Weights of a small segmentation model: normuon at rate 0.013.
Rows from block 6, named by matrix and row number. Each number is 128 + 32 x the weight over its row's rms, rounded and kept within 0 to 255. All counts start at 0. Numbers have three digits each. After the name is the row's rms in percent of the matrix's.
# conv: 3x3 conv (model.decb.0.0.conv.weight, 128x256x3x3), inputs 20-39, a 3x3 kernel for each
conv.29 069:130129131128124128128116127128128128128128128128128128128128128128128128128128128128128128128128128128128128128128128128128128128128128128128128128128128128128128128128128128128128128128128128128128128128128128128128128128128128128128128128128128128128128128128128128128128128128128128128128128128128128128128128128128128128128128128128128128128128128128128128128128128128128128128128128128128128128128128128128128128128128128128128128128128128128128128128128128128128128128128128128128128128128128128128128128128128128128128128128128128128
conv.30 088:130130128251132128255128128128128128128128128128128128128128128128128128128128128128128128128128128128128128128128128128128128128128128128128128128128128128128128128128128128128128128128128128128128128128128128128128128128128128128128128128128128128128128128128128128128128128128128128128128128128128128128128128128128128128128128128128128128128128128124128128128128128128128128128128128128128128128128128128128128128128128128128128128128128128128128128128128128128128128128128128128128128128128128128128128128128128128128128128128128128128
conv.31 050:125131130128129133128128128128128128128128128128128128128128128128128128128128128128128128128128128128128128128128128128128128128128128128128128128128128128128128129131130129133132129130129128128128128128128128128128128128128128128128128128128128128128128128128128128128128128128128128128128128128128128128128128128128128128128128128128128128128128128134134133132132132128128128128128128128128128128128128128128128128128128128128128128128128128128128128128128128128128128128128128128128128128128128128128128128128128128128128128128128128128
conv.32 069:128128125129128128072128128128128128128128128128128128128128128128128128128128128128128128128128128128128128128128128128128128128128128128128128128128128128128128126128128128128128128128128128128128128128128128128128128128128128128128128128128128128128128128128128128128128128128128128128128128128128128128128128128128128128128128128128128128128128128127127128127127128128128128128128128128128128128128128128128128128128128128128128128128128128128128128128128128128128128128128128128128128128128128128128128128128128128128128128128128128128
conv.33 055:065128128111128127255128128128128128128128128128128128128128128128128128128128128128128128128128128128128128128128128128128128128128128128128128128128128128128128128128128128128128128128128128128128128128128128128128128128128128128128128128128128128128128128128128128128128128128128128128128128128128128128128128128128128128128128128128128128128128128147143132128128128128128128128128128128128128128128128128128128128128128128128128128128128128128128128128128128128128128128128128128128128128128128128128128128128128128128128128128128128128
conv.34 071:122127118128128127128128127128128128128128128128128128128128128128128128128128128128128128128128128128128128128128128128128128128128128128128128128128128128128128128128128128128128128128128128128128128128128128128128128128128128128128128128128128128128128128128128128128128128128128128128128128128128128128128128128128128128128128128128128128128128128127127128128128128128128128128128128128128128128128128128128128128128128128128128128128128128128128128128128128128128128128128128128128128128128128128128128128128128128128128128128128128128
conv.35 050:128128127171127128255255128128128128128128128128128128128128128128128128128128128128128128128128128128128128128128128128128128128128128128128128128128128128128128128128128128128128128128128128128128128128128128128128128128128128128128128128128128128128128128128128128128128128128128128128128128128128128128128128128128128128128128128128128128128128128128128128058128128127127127128128128128128128128128128128128128128128128128128128128128128128128128128128128128128128128128128128128128128128128128128128128128128128128128128128128128128128
conv.36 044:135140128124124126127126126128128128128128128128128128128128128128128128128128128128128128128128128128128128128128128128128128128128128128128128128128128128128128128129128128128128128128128128128128128128128128128128128128128128128128128128128128128128128128128128128128128128128128128128128128128128128128128128128128128128128128128128128128128128128128128128129129128129128128128128128128128128128128128128128128128128128128128128128128128128128128128128128128128128128128128128128128128128128128128128128128128128128128128128128128128128
conv.37 052:152255240148255172139255149128128128128128128128128128128128128128128128128128128128128128128128128128128128128128128128128128128128128128128128128128128128128128126120126126126126128128127128128128128128128128128128128128128128128128128128128128128128128128128128128128128128128128128128128128128128128128128128128128128128128128128128128128128128128124124125127127127128128128128128128128128128128128128128128128128128128128128128128128128128128128128128128128128128128128128128128128128128128128128128128128128128128128128128128128128128
conv.38 102:129129129128128127128128127128128128128128128128128128128128128128128128128128128128128128128128128128128128128128128128128128128128128128128128128128128128128128128128128128128128128128128128128128128128128128128128128128128128128128128128128128128128128128128128128128128128128128128128128128128128128128128128128128128128128128128128128128128128128128127127126125125128128128128128128128128128128128128128128128128128128128128128128128128128128128128128128128128128128128128128128128128128128128128128128128128128128128128128128128128128
conv.39 091:130128128129128127128128127128128128128128128128128128128128128128128128128128128128128128128128128128128128128128128128128128128128128128128128128128128128128128128128128128128128128128128128128128128128128128128128128128128128128128128128128128128128128128128128128128128128128128128128128128128128128128128128128128128128128128128128128128128128128128128128128128128128128128128128128128128128128128128128128128128128128128128128128128128128128128128128128128128128128128128128128128128128128128128128128128128128128128128128128128128128
conv.40 058:128127127128128128139136129128128128128128128128128128128128128128128128128128128128128128128128128128128128128128128128128128128128128128128128128128128128128128128128128128128128128128128128128128128128128128128128128128128128128128128128128128128128128128128128128128128128128128128128128128128128128128128128128128128128128128128128128128128128128128128128128128128138134128128128128128128128128128128128128128128128128128128128128128128128128128128128128128128128128128128128128128128128128128128128128128128128128128128128128128128128
conv.41 050:130129128128128129127128132128128128128128128128128128128128128128128128128128128128128128128128128128128128128128128128128128128128128128128128128128128128128128128128128128128128128128128128128128128128128128128128128128128128128128128128128128128128128128128128128128128128128128128128128128128128128128128128128128128128128128128128128128128128128128128128128128128128128127128128128128128128128128128128128128128128128128128128128128128128128128128128128128128128128128128128128128128128128128128128128128128128128128128128128128128128
conv.42 058:255149127146151130128129130128128128128128128128128128128128128128128128128128128128128128128128128128128128128128128128128128128128128128128128128128128128128128189129128128128128128128128128128128128128128128128128128128128128128128128128128128128128128128128128128128128128128128128128128128128128128128128128128128128128128128128128128128128128128128128128128128128128128128128128128128128128128128128128128128128128128128128128128128128128128128128128128128128128128128128128128128128128128128128128128128128128128128128128128128128128
conv.43 057:120126128000000128129128128128128128128128128128128128128128128128128128128128128128128128128128128128128128128128128128128128128128128128128128128128128128128128128128128128128128128128128128128128128128128128128128128128128128128128128128128128128128128128128128128128128128128128128128128128128128128128128128128128128128128128128128128128128128128128128128128128128130130130128128128128128128128128128128128128128128128128128128128128128128128128128128128128128128128128128128128128128128128128128128128128128128128128128128128128128128
conv.44 129:128127128133128128128128128128128128128128128128128128128128128128128128128128128128128128128128128128128128128128128128128128128128128128128128128128128128128128128128128128128128128128128128128128128128128128128128128128128128128128128128128128128128128128128128128128128128128128128128128128128128128128128128128128128128128128128128128128128128128128128128128128128128128128128128128128128128128128128128128128128128128128128128128128128128128128128128128128128128128128128128128128128128128128128128128128128128128128128128128128128128
conv.45 067:128128128128128128128128127128128128128128128128128128128128128128128128128128128128128128128128128128128128128128128128128128128128128128128128128128128128128128128128128128128128128128128128128128128128128128128128128128128128128128128128128128128128128128128128128128128128128128128128128128128128128128128128128128128128128128128128128128128128128128128128128128128128128128128128128128128128128128128128128128128128128128128128128128128128128128128128128128128128128128128128128128128128128128128128128128128128128128128128128128128128
conv.46 075:192255129126127128119108128128128128128128128128128128128128128128128128128128128128128128128128128128128128128128128128128128128128128128128128128128128128128128128126128128128128128128128128128128128128128128128128128128128128128128128128128128128128128128128128128128128128128128128128128128128128128128128128128128128128128128128128128128128128128128128128096108128128128128128128128128128128128128128128128128128128128128128128128128128128128128128128128128128128128128128128128128128128128128128128128128128128128128128128128128128128
conv.47 059:135129128128126127128128128128128128128128128128128128128128128128128128128128128128128128128128128128128128128128128128128128128128128128128128128128128128128128255128128128128128128128128128128128128128128128128128128128128128128128128128128128128128128128128128128128128128128128128128128128128128128128128128128128128128128128128128128128128128128128128128127127127128128128128128128128128128128128128128128128128128128128128128128128128128128128128128128128128128128128128128128128128128128128128128128128128128128128128128128128128128
conv.48 138:099127114121128128112128000128128128128128128128128128128128128128128128128128128128128128128128128128128128128128128128128128128128128128128128128128128128128128128128128128128128128128128128128128128128128128128128128128128128128128128128128128128128128128128128128128128128128128128128128128128128128128128128128128128128128128128128128128128128128128128128128128128128128128128128128128128128128128128128128128128128128128128128128128128128128128128128128128128128128128128128128128128128128128128128128128128128128128128128128128128128
conv.49 083:128128128128128127125105125128128128128128128128128128128128128128128128128128128128128128128128128128128128128128128128128128128128128128128128128128128128128128128128128128128105138058126128128128128128128128128128128128128128128128128128128128128128128128128128128128128128128128128128128128128128128128128128128128128128128128128128128128128128128128128128128128128128128128128128128128128128128128128128128128128128128128128128128128128128128128128128128128128128128128128128128128128128128128128128128128128128128128128128128128128128
conv.50 078:128128128128128128128128168128128128128128128128128128128128128128128128128128128128128128128128128128128128128128128128128128128128128128128128128128128128128128128128128128128138128128128128128128128128128128128128128128128128128128128128128128128128128128128128128128128128128128128128128128128128128128128128128128128128128128128128128128128128128128128128128128128131131131128128128128128128128128128128128128128128128128128128128128128128128128128128128128128128128128128128128128128128128128128128128128128128128128128128128128128128
conv.51 048:126127127127127128000000128128128128128128128128128128128128128128128128128128128128128128128128128128128128128128128128128128128128128128128128128128128128128128128128127128128128128128128128128128128128128128128128128128128128128128128128128128128128128128128128128128128128128128128128128128128128128128128128128128128128128128128128128128128128128128128128128128128128128128128128128128128128128128128128128128128128128128128128128128128128128128128128128128128128128128128128128128128128128128128128128128128128128128128128128128128128
conv.52 043:128128135128135129128129129128128128128128128128128128128128128128128128128128128128128128128128128128128128128128128128128128128128128128128128128128128128128128129128128129129128130129128128128128128128128128128128128128128128128128128128128128128128128128128128128128128128128128128128128128128128128128128128128128128128128128128128128128128128128128128128128128128128128128128128128128128128128128128128128128128128128128128128128128128128128128128128128128128128128128128128128128128128128128128128128128128128128128128128128128128128
conv.53 080:122125127128128128128128128128128128128128128128128128128128128128128128128128128128128128128128128128128128128128128128128128128128128128128128128128128128128128128128128128128128128128128128128128128128128128128128128128128128128128128128128128128128128128128128128128128128128128128128128128128128128128128128128128128128128128128128128128128128128128128128129129129128128128128128128128128128128128128128128128128128128128128128128128128128128128128128128128128128128128128128128128128128128128128128128128128128128128128128128128128128
conv.54 118:128139134000131128117128128128128128128128128128128128128128128128128128128128128128128128128128128128128128128128128128128128128128128128128128128128128128128128128128128126128128128128128128128128128128128128128128128128128128128128128128128128128128128128128128128128128128128128128128128128128128128128128128128128128128128128128128128128128128128120112111127127127128128128128128128128128128128128128128128128128128128128128128128128128128128128128128128128128128128128128128128128128128128128128128128128128128128128128128128128128128
conv.55 071:000122128099128128255129128128128128128128128128128128128128128128128128128128128128128128128128128128128128128128128128128128128128128128128128128128128128128128128128128128128128128128128128128128128128128128128128128128128128128128128128128128128128128128128128128128128128128128128128128128128128128128128128128128128128128128128128128128128128128128128128129128128128128128128128128128128128128128128128128128128128128128128128128128128128128128128128128128128128128128128128128128128128128128128128128128128128128128128128128128128128
conv.56 140:128128128128128128129128124128128128128128128128128128128128128128128128128128128128128128128128128128128128128128128128128128128128128128128128128128128128128128128128128128128128128128128128128128128128128128128128128128128128128128128128128128128128128128128128128128128128128128128128128128128128128128128128128128128128128128128128128128128128128128128128128128128128128128128128128128128128128128128128128128128128128128128128128128128128128128128128128128128128128128128128128128128128128128128128128128128128128128128128128128128128
conv.57 016:155134140130134129128128012128128128128128128128128128128128128128128128128128128128128128128128128128128128128128128128128128128128128128128128128128128128128128139128129128128130128133129128128128128128128128128128128128128128128128128128128128128128128128128128128128128128128128128128128128128128128128128128128128128128128128128128128128128128128128128128128128128128128128128128128128128128128128128128128128128128128128128128128128128128128128128128128128128128128128128128128128128128128128128128128128128128128128128128128128128128
conv.58 082:131129128173128128125000128128128128128128128128128128128128128128128128128128128128128128128128128128128128128128128128128128128128128128128128128128128128128128128128128128128128129128128128128128128128128128128128128128128128128128128128128128128128128128128128128128128128128128128128128128128128128128128128128128128128128128128128128128128128128128128128128128128128128128128128128128128128128128128128128128128128128128128128128128128128128128128128128128128128128128128128128128128128128128128128128128128128128128128128128128128128
conv.59 029:138129128109128128128123129128128128128128128128128128128128128128128128128128128128128128128128128128128128128128128128128128128128128128128128128128128128128128128128128128128127128132128128128128128128128128128128128128128128128128128128128128128128128128128128128128128128128128128128128128128128128128128128128128128128128128128128128128128128128127127127127127127128128128128128128128128128128128128128128128128128128128128128128128128128128128128128128128128128128128128128128128128128128128128128128128128128128128128128128128128128
conv.60 095:115122125113121127107128133128128128128128128128128128128128128128128128128128128128128128128128128128128128128128128128128128128128128128128128128128128128128128128128128128128128128128128128128128128128128128128128128128128128128128128128128128128128128128128128128128128128128128128128128128128128128128128128128128128128128128128128128128128128128128128128128128128128128128128128128128128128128128128128128128128128128128128128128128128128128128128128128128128128128128128128128128128128128128128128128128128128128128128128128128128128
conv.61 067:125126035127000000128128127128128128128128128128128128128128128128128128128128128128128128128128128128128128128128128128128128128128128128128128128128128128128128128128128126127128125128128128128128128128128128128128128128128128128128128128128128128128128128128128128128128128128128128128128128128128128128128128128128128128128128128128128128128128128129129129129129129128128128128128128128128128128128128128128128128128128128128128128128128128128128128128128128128128128128128128128128128128128128128128128128128128128128128128128128128128
conv.62 096:128130132128129142000129136128128128128128128128128128128128128128128128128128128128128128128128128128128128128128128128128128128128128128128128128128128128128128128128128128128128128125127128128128128128128128128128128128128128128128128128128128128128128128128128128128128128128128128128128128128128128128128128128128128128128128128128128128128128128128128128128128123128128128128128128128128128128128128128128128128128128128128128128128128128128128128128128128128128128128128128128128128128128128128128128128128128128128128128128128128128
conv.63 033:138128000143135127150135125128128128128128128128128128128128128128128128128128128128128128128128128128128128128128128128128128128128128128128128128128128128128128128129130128128128255128128128128128128128128128128128128128128128128128128128128128128128128128128128128128128128128128128128128128128128128128128128128128128128128128128128128128128128128137140142129130131128128128128128128128128128128128128128128128128128128128128128128128128128128128128128128128128128128128128128128128128128128128128128128128128128128128128128128128128128
conv.64 089:097124128126127128128128128128128128128128128128128128128128128128128128128128128128128128128128128128128128128128128128128128128128128128128128128128128128128128128128128128128128128128128128128128128128128128128128128128128128128128128128128128128128128128128128128128128128128128128128128128128128128128128128128128128128128128128128128128128128128128128128128128128128128128128128128128128128128128128128128128128128128128128128128128128128128128128128128128128128128128128128128128128128128128128128128128128128128128128128128128128128
conv.65 057:136134129000122125000126128128128128128128128128128128128128128128128128128128128128128128128128128128128128128128128128128128128128128128128128128128128128128128128128128128128128128128128128128128128128128128128128128128128128128128128128128128128128128128128128128128128128128128128128128128128128128128128128128128128128128128128128128128128128128128128128128128128128128128128128128128128128128128128128128128128128128128128128128128128128128128128128128128128128128128128128128128128128128128128128128128128128128128128128128128128128